From a checkpoint of a small sound classifier: 51.1 epochs.
Rows from block 4 of a small sound classifier, named by matrix and row number. Rows with one number belong to one neuron. Each number is 500 + 25 x the weight over its row's rms, rounded and kept within 0 to 999. All counts start at 0. Numbers have three digits each.
After each neuron's rows are labels from the 100 clips, of 14976, where the neuron reaches its highest value: "top examples" is what is common among them. Only what is clearly more common there than usual is listed. The data: synthetic speech, music and everyday sounds put through simulated rooms and audio effects. In brackets: how many of the 100.
# fc1: second MLP up (model.blocks.4.mlp.fc1.weight, 576x192), inputs 0-191
# fc2: second MLP down (model.blocks.4.mlp.fc2.weight, 192x576, transposed), outputs 0-191

fc1.42:538505503492539512544473503514512521509487517504495492523486497544519502517534489517507492522533484479536527488475518504481464511555509488497542443506523515542473499466477498504506482480501503481478520501542508479524553480528493547493483478499479481441490528512443525488517501475515452527539502513508494510526455516474537515520530461514521550479536552510519545518506480497481492523536477468460493518498490474504487529534528504484528534536485518509497496485527527513461495482515507469459470508485462537471490462560461502469516482485508498531454514511490526497500469528483471478
fc2.42:523548506512521499482487496478500500462512441525525475460517460535497488473514488522522514499490527493488501493552515520521485483506514520494503510500511569534506484504493500508515524505501485483481480509483531505504481439497496523536496521547513511504501463448517480468493484440460515491506514521510470517491529507480478505511489522491488456443525481498513501527508445528509500479481500517493510478471466529446510479479547472513522531497488495498475506474525528531508516546484466460516519503431507503523520441479494510504502566485515522505503405500517489471496490511490479502
top examples: band (95)

fc1.97:507504516520490493494494509502536541516496490477492523515503463543517496502534476478516529505512509526537518463500524519503521488517505450490531477513512495498513533487478477503501456454526512492457497554522488495531487521513484485534499503542444492501531528519509520539526452533528516539525472553488489497474483523496484481508503498468531511511531494511477535545512514514516541548518499517527464525501516456525531466484502496498513483537554483509475476479501508495439460512504493498453496549503473465490524477489528447467514431505518470503466485481474517497496480534483534535
fc2.97:491483484480505486501490496527482485506496462529502476531505490483495513561484492507461472464480460501500513497544529497497492500485488524508509531514475479492463538507511485500482555495483508495504490509486509511508504470449544445468496525481459479498506495506506522522536491550518516517436485455501479480505487520487501483495512492498483420629478496532513493487508517483486501508464509508526492461517506489526493497490479456559489488474529509473508497519463464507517493489554462512475499514534521499506499510503491521499499514509510482466502551472524464542543504508485482500
top examples: dry (46)

fc1.332:480511570517523530501440512511522488494522495486543483534461509493504552488500515528520492471477536462506539514514508496479534498503485525485512512479496469537488482472501511463481477502477489489516495460491502460508501490534547522469494515519544463487508490467495477493451525511514466510568510499489485494524506502487486495488507494502507500457480522537479520489466498511488503498499509482458455503565465492495485512483525555483495495509508513556510500465557477488517514473544478485505525482520478520509489519491489563486518461469506498504513500525490454530459532462549502450
fc2.332:507514514499502494492536502493470479528499513493485505498495520483504498486503486521477470539503492517488513486523516500479488543458472488493445498495499521507503515516494477496508455493499510463502463512509474505498568502459497534493496495518414490527479522549482516522543506534528493509487500505495511507515491491498430535484532509522501460562489526509485490492510508516508495480437470515505497517502506469465511501508498529481496489486480495511515489520523483468494473512495472495544481505443478517493500493476478464504516427490518536531509505511434621512464516514493495482
top examples: dry (48); dropouts (35)

fc1.369:512547506523481518471451497487516511543475508539517509514522443512494515524448533491459515508489468528540456468503527533486518512509495508499525458526508458505524501473523513510557491459478481493471523508511522482515492492483533478504470515493503501479551485472523511517461481512507483521508484499483514516460508502539521521517482517479484526529517522522506516553526452460520524515499499507495522487535533467472529573488497489526473485479507461513521487460484515480462504532524526501469529537510536479503519488531522457496504500470522483464473509509499440508479461467478477524
fc2.369:465464526500459481453531494523490464461484503507449487468523522504507494560494482510505524476494485514537472516523502500488474542521495464481480494495482540491496499529536487500525502490518480495474489473491500533520547450425484476463508505503404499489506520511481511496503512492488506494453461524545510529503513512486467507531479491457506515565503480483511512477503521467466499510517472493526509469493512498537517535537447500485517465519478491490462480478521456506509503460490490535501503492461514479473486507514494487493503446496489493505506501516467539507558504494493472473
top examples: band (94)

fc1.88:518514469498533483492501490526543552526479486517451498500536508546482509484531470462466503500494464518544489502525503507498509506527491535459548489537543483438486524454515494501507477499477534520465483520515512514532484495533496483495455498532533556459548518471504521513528521539505453501482469500490497472472458452484520525491509471504536463524537484481536493462521481542514497495528497523530523475501471477503486520513483514511489500472514485479524502479525520528469513485475560518481479508498508510493494474524505515480496481555533508547501539520524498488482495511495456507
fc2.88:487528476501513506475479482513485482495500474466505464522483470508486510543473506507548531519490500525468503509545509490503528506558484551503472515494533586506439479469514484506522516506489494488514529523489477506455512487494494463504495516526477518552501508492490480498591488516562493496528511527462509502501505506492437537467491521517482485501519487482477506513507487490503480509457478526512499516512501491515505456459521476498475532467493493515577489506516512511465507525522461495493499475440484506500478491477517492468471509497480514535495464524482489453512489461469532497
top examples: ring modulation (38)

fc1.94:529487500511522510532490523540523497527513502503512436541489498513499502524478469484575558472503492483514498479537526530491501526480487494472491510525520493510510474468459503507505462489450486531509510476500492462455489478546488525504523513489498477463507533528462475478508508463556449540485527575495476477495468491474494460477468485473485458448526512491514497476488498556501508498466491504484487473500471491533497471455522517554505483492533505533497505490510505491458461502519476507459507466530467483483541506487485534514493483511487489536490488479463477502498508487493515503
fc2.94:497504477494523521494519511504516510507489484496481487509473494505475513500477501515456496483504495472483514467479475490513493436522456529529497458514501474504420506565477522499485494508510463491491471515506512493499587506431485548527500496522513500487483508474508497488515517483449496490529479465495488499492511503505504536499487487493498529529502501507493477451480506531508507497433515494503508487517492477545500515505508515531473507428482508513503476507514498506491514500522614575544491504492484494516524504500499521477507477505512499494495537511499563514452502517519507497
top examples: wah (48)

fc1.390:498495471559499529505509486516515527506493528541507512518512477503483483445497503467552460502535513543492460471510491540472510481554520462448505482541489490511466493472503517519491484483488511526560523518506526500502534528500528521488457492488496495509497503493504516534488513482503478483484530534518517502509477500517522522483494507478495465486562524470509544494533467497521516547532526511503436491533468523453490498479462549534506511460514524469527480497504526488473472549523554522513508499546491526467489504528507498521487515484485485508525507511536525521441486489529499507
fc2.390:487504495498491487490488505493522528503479524506484431473502461510539478505487527475479492501491504501490485481468497498504488550500540497500506466491534524486474525499505484496457492483505503502495467483479502465522442496470496539535485528523477489525474503486494504457540489518471495493471494453473516526522460491499477542448479475532519473561524498511541514463489494505501499505547512503501509503490496501512535452502525466482483524493501481481473489528479584478493494492469478572514497505448486495503508462476486487526500525486474517497508539482536582485486512478500430510
top examples: wah (69); drums (67); telephone band (43); number of effects: 3 or more (42)

fc1.60:524503516508525498521464482460517508519503498485488537493470497487470440506519523517493491512530510507510495460482540517480499500449509468473534508526491434499491503491493513528458487487509506484483505478540475519497490516503513480460514504515496546485541486479501462493448458479474460496526483510547463523480480506498481531539499467492503524518520480490506464539541450477504517508484497471499454511523472461526461551520530539511510450498496537471492496525525495478495496508536506491460529482529510500447500462524498548530489498515536490538470500546499468480488480508511447526
fc2.60:472523468500501494480547499475489481501489507473512530527494474453512496515505492506557560508508504487481528514453499511487502498554515518483482479509518527495502513472473507492462491518495506493513462484491484505490464513451463465530514501509458493505527490499513481465504499514508495522505491545507494509495467507503442501514502518474507495484495466536508510508528530474501490501514485507498485492519513477559593398522495496498496474514497503498510483472498454488463514501533428502549513506448521510497489541509485489504512485504505524505526530505477437448533517515467518476
top examples: distortion (58)

fc1.173:537504516519495518545486510503535531468508470480527490532500471505488521515489508489545544511494489495530484454507499557490529493542464460502522460494474491498500536432492517501486471454482508490457511477504466514473486496474505521502497448471480517477519502536463494512493543480505453505515518563489491489482465552538502469462482478474483453476488489510473482491466503514519511524492500541519515449496476497508534503483489488538468491522527473537481540476505527509484483489490499485517469500520511502472479490473462509491493428508513515545536522518479492490514537475466532485
fc2.173:499520499494505516492477510475474484503491476513492460509462475525504545559496485482493545502493512500523507477519523508507472502521473538498526509486508461499496502509465529506478500501497495517502508504495505508495606478438534474496506494508467500483462518535519488523524522533528498567497474487495485504496502504489463493490522491513496497612499493538498485484487481497489496502469542501518504518506485470544516484510506531525477460447513513510476482508470455488490480496538539572530486490485494509504507494503489463485506426495522507509485513481469544528520491525494471483
top examples: dry (64); drums (57)

fc1.421:480485510528500499532502536538502475529532490476540476490515525504505499492467501524485494489547471498520503492540480465456487499499513497491524453520477449552504471466552489509481493470514465481508544500461539500508524498544517486505501517502537504472480510507480484545468457495513494529507481539493464491492518504501503517505534499471465520500516512528464498497491462502494474523550503515501474492516485513489480507467470549497494490464551500518470492439563505491515479524502475505420493504560478527507502479495441441471482501457470483484509514524521508512498491505495501499
fc2.421:463527514502507541481467508484508482474479493469477554483512522475480499564499488513534510554496494471491480497462478513499512497460503461520519517509496547504512516491455460514514523517499567467503515512488492506523550477452483542453474493485432489512483527499507458472521474504461531542531500465538520501490488507506474512489513500512481480505474487504502509473476541515487517500451523496499477516471485526480499537532515487510496548450472521492462514468485527499512515489465514516527484498448489496499494489500505508503509498486490582483516458537508555494485521516518483487
top examples: everyday sound (52)

fc1.105:465522469502527493536489480524515537495535454498517516503455527514474455504514503526488502496483503470549509519541493475505531524494532563490532489517508488476492535501533514521521519496510467505497491529534467487552513528483475518487489501525495484513572501523493511494464439520475491500482508491486471481496474451507488523501460438518497534485526465528530491493506485486497531487567490522475508492464487498479517514518470510463523500531486484521468512460563528460521455475488502503472520543493494485503510468543493489450515486493486492534472524499478487467479503527531504490
fc2.105:510507490490492509521489509507484492516495506488489489462477479442462472481498496498556451500526480515503494481514500515493508496524497529509465477519511569517486503502502495501451522516487471464512507488515488498479557508454506499528509504488480519491532529480506480463519494504481491469480471550505507503491532521514448510481487483525492507456541494477515506494524502479500516520471495504517527516460497496567434476499486500541507491501446497513544470517513452503519508497517562495455495493507474507492475511479505537506494559523491551515486465493604523504470482505534492488
top examples: speech (62)

fc1.106:523509468482524524502451516481505505504522464495467466534467511509478482515520484505505469493504469490507488481500560476478467499469496500478498503543529480456467486471541508483512528498474453532481561521541522491471531494489478513519523495558501505494519508490472481480472515536486458488508498482515485494471492492521491474466497433529551525528539532492475449504500487501499517548526515509531522546465506479503509527522515506480440494508537516520488491507523494527475495492521553509468500539539498486476506462535526531517520467453511508532470525487527521489498481538520492504
fc2.106:510520507494498505514498515461444456524509489488511508506471511492481535511485490495524484539494502493465512490502535500497514516497490507502493557502492508516530465441487521484501467499487507518509492512504482512497579462462515468477533488495481495543487533520499509506543517525510491503465485551502501512489501500484436484476509496540485459531468507446506520508569510464487502504480493485512488508503523466535473516481460542522482512502499500496509508518514395490492497494519476469503497498454504495499504495507519483516499409527510513484510414530501500514491488497514521481
top examples: ring modulation (51)

fc1.127:478508511488513474502435481509473521529515504492550525488513522527500516502461518486533499532481534502455474465473513477510503496509508498480515529516485462556549470474508507519495478502486499495516545476521552520503522520525455476468483490510502472492497528478466448516521489502475467552465548552518463535492519513463510480557472481488479485492549543519519468486549510519494520507534492507533514461432506496487523483498517510523471517507511453526500495505548499488505491464502518482496488509492515527458487489504536544526473458495507465503485508481511491508517466497525478490
fc2.127:515475531505485502516510502529526514466469469504448515542517490463526505537524517514480500482533442478507543490419495523512472446463546486503536491519482462501502536527525482526480490477524516504487472498520509507519447535494531538446501488463465517497519476507524516501462496490485554481560502506525476471484471493504568498506485485483534524495487489540503507471491519463522504508524518485471516501490482508490509512490522443491516517500489491469546484492477504470524498492541486479464506526535495470510523480499473507500528533473511495454527516534513499478461513504491525508
top examples: band (66)

fc1.542:475512541493557467465482478497466514533531476514498533500463543495516529469534508463491479510543478486527504444535532473442526492482465547523483481533492470553482465473477490515528509494474504472505505456544531509494493497526526534483466483505472519454516513490521470533500495520469439526452526497503503496485485496516487499465507503452505520499526543485521497522519500531495482514474499516523486475503477526471493500455546562507509511480529505519484503474544470471480492475509516509501495504487476481496474464541497512480485492482494495536504506502466490511480455523495509534
fc2.542:489503513516492520504492512470482484538534494481511599499489523440511506581471517502502533478519487491492491490524485524484506459524511465506476499502513500506451483470509489517521502504497523509491534494497514508509582508465478487481500503492457497509507515500467486538500514537463486490562531477503525485482493501503445526497496503524500499524534499483488498533559503475485515513497501481495498513511508472478522487491525534493464476490493529539445484500501436512484482508514497522481495494429503492530513476502480482496508536462523496500498559486483483488573494492460520495
top examples: drums (98)

fc1.235:488507469501533526478501511510517493497548514542482476494518514527484517453528497473526513471509501491491522500472538512475445481519531538494530443551506528516515503446557478482490515448526497540501519469502498492495497495531482513505483503543497504455494499508508444522526498514539441506505481540466481470485514472544471479494511474483523487494503505474533513523514499521510505484494504453536467452513452504543470519525475504544477517509550495497518519513472508529506501505492476484527514524526521516473515463534485486527494491514520524535483470535456466498496548487483522465
fc2.235:530480479500480518500509479520511490492505464475489502503485497509505524469509535523500488475496459550492514506462482474500466448540557510490464432515530511487449507534508513523466534492516439506500468509512483503525468540479490531526500507481489516494512496493529516477512484471548502481547490478493474500477510504538505480491530522481482515467515479464484508501500505497522516510542455488478512498527524455495516464492498516506503493491521485494503466466451532516543505501530437510468504532530515471480498546481485489484512465478489568479523542465484550510492531447485467510
top examples: telephone band (33)

fc1.35:529493507540465493515465528517479484536521507486468511542455501503523521486499521479551503482482501462498491545494515509453515532468492498514520474489461487486463493535499530516496516518520508526476484500511489505497493517496494499451463488537466509514513530470471516544509534517498428492509524495480559526474503501515483513507539519489500496491553543457477487530512454497480502539476503478490504489546480459462475497508512533503500499524485505486502485509448509496507535537529470521504531502509506487502553502494528470494502435462519541523499531519485485488500462543453549481
fc2.35:498498507506498486503547481487557484509499502529476566512519490535505501479498511479482466492489506498492499513550521488509513517513522541492514550496507568485438469520511486527482446496503478519505521505482506508509501452509495447509500463518534512477521503525479480485448504489495517516509478492516508485511469493475424515501499510493498507412498495482499478497543482442511495487475514523495507512465491513490481526492510517495506445498504499522487481489511490470521480505490530436488485500560496499474501502482472514508501465486499420511507443505540454509471502467513468510
top examples: wah (34)

fc1.10:496486492488516456521498497472517522547534505465491497525469519538473491510523478496497510512523485492491479452515528547497474514514487553504505481508506479507483491495467505479502469473517495486475552523537516486538496565485479483471512462522507526500536522469494473554530461502470475518483509495479539490468498487516495482478499485480523493533540496473477545488510540494506496543491479519502491497493528470543516556540448551482502495499574492535470499466545508462473476496509488502498529502506491495498484452501465463501487462487523513509495519511467535535546513509495453496
fc2.10:499450460480484496529499469507490476475499504516509477460526517486503474487495485508487495508477486487500485533528508477518493556509524506477493525527509471481483517534500507490461501491514525486482509477477493500525449541417465454492502502512403507523502523484493505488484494483449534494516481504503519497488516504508452516509484524478503521558495469515516505460517503516491502503539419513517501524504491489505500559561483500488527458542498489476484476478472423520486499508490475527466522485500502490488492490522506464492496485501485532489506550513524545528531497474488480500
top examples: wah (30)

fc1.388:555481548490481495513451509501495526520493470491498523534463458544498488531522487513540527474546483482571478493509530537499512534484479491541524435488464504489504493466496501485534496474519495494498515457542521514525472491512522495513475515469457472487520509514473481523485467495530467515494511545512506516517460516538521490464489529501482472487504531480474518532491526520515526509521482500523493464506472510502510531520510527489506481487555509535510537511459508514494501487501545481464486542549505511464502456504518497474491432477508514487473458531458497477485481515488512521
fc2.388:490507486495493511481470511504499504485497458487471520557481510471494519585504515498479530486484500528510526495486506494500503453605510498540523505502504488489458527529504483504521473515490496494513517504508513489510568472427525452507500501496485485459494517523490477501555507496541507517496469484491515527502517492487505459495511493486491479483479501562489505492510508469498505492508529502507509470508495492559557486500491496499490474424497510494468493496518486512488503479514507541520463513502519487510512517501511479492495462463488419477504564477478542491530524494488485508
top examples: dry (46)

fc1.546:499491492503500528531485516489542511467463484468485497510472508536502468484522532514520490505560503507533452470500526535529476504469474480530524444497474483517481506445473505536488470524499512552506550518553477503453504499496484514481513473525496531486501485501470502507495481463467491533505523505548481470489505500530483457509498495522474493508506511448496499478509489461519534543543515499495497474459497517453465543510476521504479498487546527507494516540490547501482511532477535491504482519507480509468510463539556554516475447491506491511462504510523494484460486508513510531
fc2.546:512478500504499498491510501469507489507497518541506489519497488467517468471512491493514481476493516502449470492488494552488498614487498482482512520500539534513476489448524515494503480504504498510501469511488498519476500502449486466465501504488492517475494502489494558452521501516509490469563481495516487509484508501494496518495528498548497495448494493488513489459495494490502502493476478499519518536485496492518466535512472478526493517527513525463586487502501540500493481505504510471479514478494514496458501527487509467511501477526490486522502482477522626518442498497539504489
top examples: speech (51); dropouts (37); bit reduction (35)

fc1.4:502510513512500484509516497478527487499493512505472447497529475532473489494491518498531492511501446496494503495496516496489552478526502455470551474546503510517479506471524533524561481474539508524524536545533532509493494497526504491494534516549539522467549516528495543524478454460519499494514490493515525519504524480524524509470494498481514465517504504484503526506512445510509531541543501514479405501471513464468496549478508519499531489518497490499525527475517516501498478506512529465449482535526518516497500483560510458492484521508555526502485501517492472481481534511495514505
fc2.4:472482478507494486474533507517516534501473480523496520498500517550481478475467497500471493485475467521536467525523478502492451467558513483510448497485467523502495512535534481479496548503487486504506452513508502500474510433496529496514507497501462496488498498496513506475492504484504496477488458501489492498478525525498547501514486494500480595566509515440502523482525478485495502461569497510486492479502509506461514540483493455480503551449505516502518525483491519522479497513493485516495499511521508491523478548529510467513503504518506461468507468519509576460470485475510471505
top examples: band (91); distortion (44)

fc1.310:519512500463499509503512536512470486511501482489494510484478526550495480467524506472502504496540448485498455485464493483477456533515457518488487510535471526492483523465523483506498529504506525515477540491481482502486514510528547490528518519551498512515495513529480482524479506509547438504538498505536478493487487526505452491463474455543504502505514502450486478523515541456496475542523521491497462477497456461514510507495488573523520496537529495529500513441468533506488473507540495514472529476534473522458519463508565482521487494475481504479501491488507497487486510525466520487
fc2.310:495549487508486502466478509521515480461477476493541488493518521542494507551486517521537573530463489506498492516532501497511489491581492500489473498480475551498501490420501480502510533496502514490497474525480483478506537451489530487525516525495444482536517520496498491497492485475495518502488482551477480477520488498471533488490498498516480474512491471483476537521541463519504508495523502498488482509488491544505525511489537468504490487432489495529484484500496507529504525517524512446422496515457516479505485514529528462478495522460518537497499546491521463471526519477505486504
top examples: band (63)

fc1.418:464506517512522479516442492502552490492516464485505487484503502531508494450503499469503528523489534550541475483535541483524488494494465560515508453539480505467492484479503506505509462498508449499524480489537477509513513485548519498528515491486550486473515531496459487464461487560519500468521478496483508540513505476497530534502463469466497541492528496467475503500456438526531501500515477513518559520490461505518504502499492513521490504502484490493539494494544474472470496501529525477513543531507474482501525472467507504458515453487483520546491498508487465459511496515492506517
fc2.418:469483496508490478529463497540487489499506548505494455534512461455494497471512500500509490507462489491490494528521509496494499605520516521460470487498509562480479496496484518505481464476491533500524470494497511506493532475541510417492483488492558492522533495476495539513534493514507526472534467508485501530535468504489511515509499505502481474496481494450500524488504534474504495487579480494475507511515499502535455453492478497522527497549486493511501483497483472504496514497501418480485481500525507480522500475481490497503504486507510531488485456539547541515526480475510501506
top examples: everyday sound (73); dry (45)

fc1.243:501511495480501530538415497498496514509496480484514472514497515511467515459519487501538504511493528486517502499493489525505511501512485475452498498549521495472498536470491519474480527557494513569506531505511494515477438512526483509502466474562513514483561521499497526525490508477530448516461496506526525505487485499488511521490479509507488445498506488513520494454458474515551468565508478491512489483459451526490474486517456512515533523530485492510514480484490504455474528486487514500510526529488480519494527486491453545499487496494511488522455531479504532513519531465477536514
fc2.243:505561495494521510481539502496498493494478494470468435494491524487519526483482499529477533514506486493507505485545533516496533568486480513522497507472492548501498500534473498495526497510495463481493465501480512477507541487472511516542504480518495495546459496488521512483576507530512530499460466551492504501499500499503475543487500504521494476523500494512506489491550479505494507508517564517529523505499519494525466443537501465520474478447468534537491468524490544496509501501492455503518488512514490508500503486497510491469500518471521533519498460480470585471469508505543450500
top examples: speech (94)

fc1.380:500511542540549509541513499503510498516517515509494490538524484516532483453523509541460510492498469471512502521488530446540485478515493496482557506480511450504513492523486475480484460511494547503490539484518513490477497463535500496495479481534547504444532542527500497518455470463471469532495501515501487491468520463493481506475535494504522508489482512465490533486432472509521516519551528505481491462530504520477484505471514513480489489527479517507506545510500521531503496490508518533515490519498456524457528509463478540482527441495517471522455529508504547521479483526514480505
fc2.380:503483518501477505456531494491463485522481532557455497542501521449495503500494476515494456492525468471524522517539506495492497572542539475498487517503509508508505488536531538500518495530531495485484459486471479506491548487477535450485519475477431499486514515533499511498519501516500512510473470487492494475483498510491526529543496474494484536507498494497516519469567531472476486502534498505502490490522501484527492521516460445513510508488479504525492501525480478496501506501480488465538500473510482480532495486501508443514508529529509436485505468542449574523474507471511505477
top examples: speech (70); telephone band (46)

fc1.52:486508537455464519494465535475488516510483455498475493532482553578513554454536505556502516481505505474523520565487521469492470533498514553518522484538483512520469506491516482487480484482508503477475505514465490487532498516499534496475502503520544469491502504550503517476532520495487497532508517521488479483456514493539480504475475486518526503497537530509524504496499493476520509508555535499502486453543455483495499512479525540470529459514513499491469533483504498512529524505513493511502481463533511467472520491526491517500561491477507491526511526499513544518508457469516470476
fc2.52:501524532512494489513488481520490489511523482478572490493477507532508504549492517496526513495491483500504491489498477507489496428543504531482453481517536465523532501483533533494494510478497447472517537494515487486506451503564504500540503494500546527497542489501500450529498484523557490483489516528496503477496502517497565473506493528515494475505516504528480476577524476522494497508513507515479496475471511490502573475470530519491513496455513479524485501504497535513509514490498506482455502497553505497523485451480506480481519510484496515478490537469533428480537521531524509505
top examples: band (85)

fc1.1:476518460507553521508443522502473530468473478514506451515505533565476480488473487520498480486520497517530456480494524495525493515485505527478536440509505427479462512478501511472473482473483502480492505503536465498483488473480501479531535517506500473442484512537504519505498523485521479509477496521473522513519494478503504506498536473478500506521504527502502544437468461498494527535514483511523481509489469507478471506486515528492527486499571460556458472509540513494472468461516478485491504519518476522517534471488489511458481499509506544505499497478479505515465480545507470503
fc2.1:534497501512477527512470488517504490499504492499505564485512535454496517521498479504479516527512518484499502507533484469529482476486496463474506482501526489503564493475503516504507532480492501473528513473509479515491570490529523562511473460507542518501496524510522555517517477499487508486571510509508497484496517523504500475468518483491511461489487501496492502548517466516515504494446528485488498479504502510454496508479517497480510506467439513510458532485525515509493489510489586531428494520497512481486499537530490505516509496498520555476478448481532567489472490483548497503
top examples: drums (83); ring modulation (32)

fc1.230:513494514501491512496501464520470530524553475445487562512480526530472472447486495526510514502549502457503424486518535510519531470513503491511481476481522488472519519466456555544478504516442508510487525532494500500493488494506484495506480516521496514491490504478471453514528535482505467514470492562499515483468491514492485498522525511501513534488491498469505488506507431520508504526515481532515451511528490478463485506509468524471501494470498522493508483460513509502476511485500501477506540547499517517507515429436482490505465485477504526483483485483493540465489495548506488488
fc2.230:505526477509483485506516510494477453532494526553457513514491493489502521530511492501506466514495472457489532500512493487518484517554529529521489525492503567502452483578509484516487495500505523500502450480498482489508512502526499436433505504493498490486501525522479503514498493475507513499493464525497516485504499470493417490547506488512514484469489517553487520480567474479484512492500512503525473494507505478534509464497493453516484493484471504522503475517517460507514484537521451463557489481451487482503474464508509512504522493493516435487505510514523476447460539489508505490
top examples: wah (60); everyday sound (57); number of effects: 3 or more (34)

fc1.54:537526532542501493495493519532510536532506499505456510508511532490505476489477525510535534528522475528549499496496508467469470522475464475462526493513494537507500527511500490504475531479504485489514503499519477491489497562502496503487481510499508494525521506516483473514474470474492491504477489520467511523486475496507479481524505535467514441512514512507499502441504430484541496571506500475485496477518487454483455515527475537485520505474475522525492459525533522481464470493500499506495532538543439506477477451490497484484476456465550538537470534534501468478476531494494496476
fc2.54:487527499523476502482509518480502457517494515493493507483502512463500540556502481495515507479515474498451531491510509505502477548480513501516464496510531523499465486557485506513525486497517483498512490486521465498541475498476482466504487510514475505493478491493526511494523484531522554477442486477460515482481471478509425538467530485533490513470476498521501532501518558484499487485466539490507539491494528478553467516498496476498516434497508514513520449532503507495542537486564474441490517499449501483512495537499475488503512518482502475494504448462488560525518501514487470493
top examples: speech (55)

fc1.482:474468506474551529525505487502474537521524502490492471499498496563518507454500477544459516511485478504557530524499507529503519511469515463503498506498477468484533537480513497476533481489467532514493530510486501535511499462477508497505467495532517505492504506487486488488490548477488449524524486515488474537463445482523461471494501485500512448474544516470496528463491483464471489546537496473504504476521474462470496476544484562451469521550495487498504523458489532506484506513492529488496489530507487478501504510536484498500487475519470528526495530498457504471451530483494458512
fc2.482:504469492491513513491476497457503489547514481494515500497515490471476499481516489492546442504533498483431473459520502477487531569495519528479466570516532483520482488486521546505501482502515469504504487503508488497512442502512517531510507506509523523468535506526504473491484482514531521493542500497449495520487489491505474499476528475533489514527499503472483472469491509551478482500464423480513444533493516464499524485467473517555510505506484502508500535528536478474473474486509431457491532486499487504508492483487498505478483510524489541532489533502536505538482492501517538472
top examples: speech (51)

fc1.141:512453530522534471516494486501503526469491489507487489526480510573494512492514480509478490465522491542545486459478508518512538485484486498497528486518538514488501503475478469514468500500493489480491517472487464537487499501513530511508475480499483501457557491463525529519484487465507487478491522507507508485505508502524521503489531464489472483513544520501544541490499497481535510529503515537528461526486497515550497496496519553527495491516547501513496445477544533518468490470505479518512465509510485530456514484496542511476527494472486466585521522518476442448481461524542487513
fc2.141:512551513499466499487461502469484515507504490498536510486508494470511490483491506512484510510548512478508503494502488484506492507488470524491494492494529504510478519473499521508513481489487515504512517458519498481500529509499503580539496520468537504518486483497526539491518495545484536475511537504520498450459502508491482479434508496506472458544506489482503510516496508567500513483488530502482498446493490524482514500476503472454515521454517500514478539496517535463493500471489547520443506509483511489518495547505496513494503525519523534480505384481543570537465524498521486486
top examples: distortion (55); bit reduction (36)

fc1.486:476504528508475541540514538510514523492531521470497497497497547549517496506495492518548499465536489490522514440494564472508488490516480474526538489509518465484481498462496481516491491487449492536479527490499479512521539506535543527506505512530478479523523490504503457530504489469504464516497490550536492460517520528542530466517493507507524511506540478499496514474444539528473515520486508513543490481493510481535476518544502527518480473533528489472506506468495493486486464463498473523493511468513422488480482466465503491490476456461475516529484488494488499519490509540496461471
fc2.486:486515481497481505500448508493525504495515513479539519490472513507472492545473506514511548512484480541568474513485503495496519487502513528491505467500476473505492506532513502490534490474515492519518515506515478475468607497453526484519510518480486488482491528501506514505507490505496479498536508518483476504501496488512435468477498520535476467486498500524486517537531437490499512517499528495481553510494515500489494432462512497495494421445512514540467489497495533531522511534522591523495503493487501499507510530529500494499492479470463510469504537468517519474513500515529528492
top examples: telephone band (40)

fc1.34:510470483533503506488475496475539552505511498497509482518465488497498495524530513532513502467555504503513472501483527486498534514463522497524503438526508505513520530492511512543490507492522528539497507472538512503537495496462494469471467507500481505453538495493505498464504477485502460470506516516528497475485486503552483485512529502494523494477538478488545495474521444473505524572492518468560487514505488492549481478493520534526517486531570519467536495552482471488501506484535529490461505509513488534488494515532530483506541466439525484540497538512516525486486473508491477488
fc2.34:490511468513483508500530507511521470505500537479503571527472501452508509536505518501531568527489513504471538517492520519464504526533548508508477491479497508515537495521481507483474491504492512512515438511495501515505437504483507448481510488506406491542483499527533476500532489488519508496458484514494509539510502503519510482522512489520511485399489487530488494483511522489473504512532498484498490499494511500501554480515494476510472460496530500467511511475502473487507515506508464435508464503474518512522504558519498480504497537510484454505509520499496466504480492506472564499
top examples: band (54); distortion (49); dropouts (46); bit reduction (35)

fc1.72:517509473480545511527488489549467514489501486481505531535524512545455456521508499516504517501528520516518499509523563482490536497475464499455520464508493475518557510510500488480521515513486489508500503511521531496486510469491463531511489478517539468527507552552472493530460506512463464459469518485515461487468462462522492517545518518512537528496518510482464487473467475485486531476483500493490520504534507496480478515460483555507503494522500516506518488485535519491479522491468493506503518510568517511506476450499482495481524465477512523513505559566457533493508470492521483486
fc2.72:490494500493517493499560514462493493497489513515454497494471473479522512512489487501518471527508503486518500501505492539512515525528486507517494491481511552496483501505490497488530482503499447503487452538505490503499442432608496494505509486525623494490495492509490523481515502460510511488478491481509523497510492502498504504509491536502511516436488506561509507492557509462502497488566526505519501521497488490544519483513490490507491504511496510500525482518512507507508482500493463444479499482496489509521499501503519491499495505538470443496503432526512485473488479521499453524
top examples: dry (45)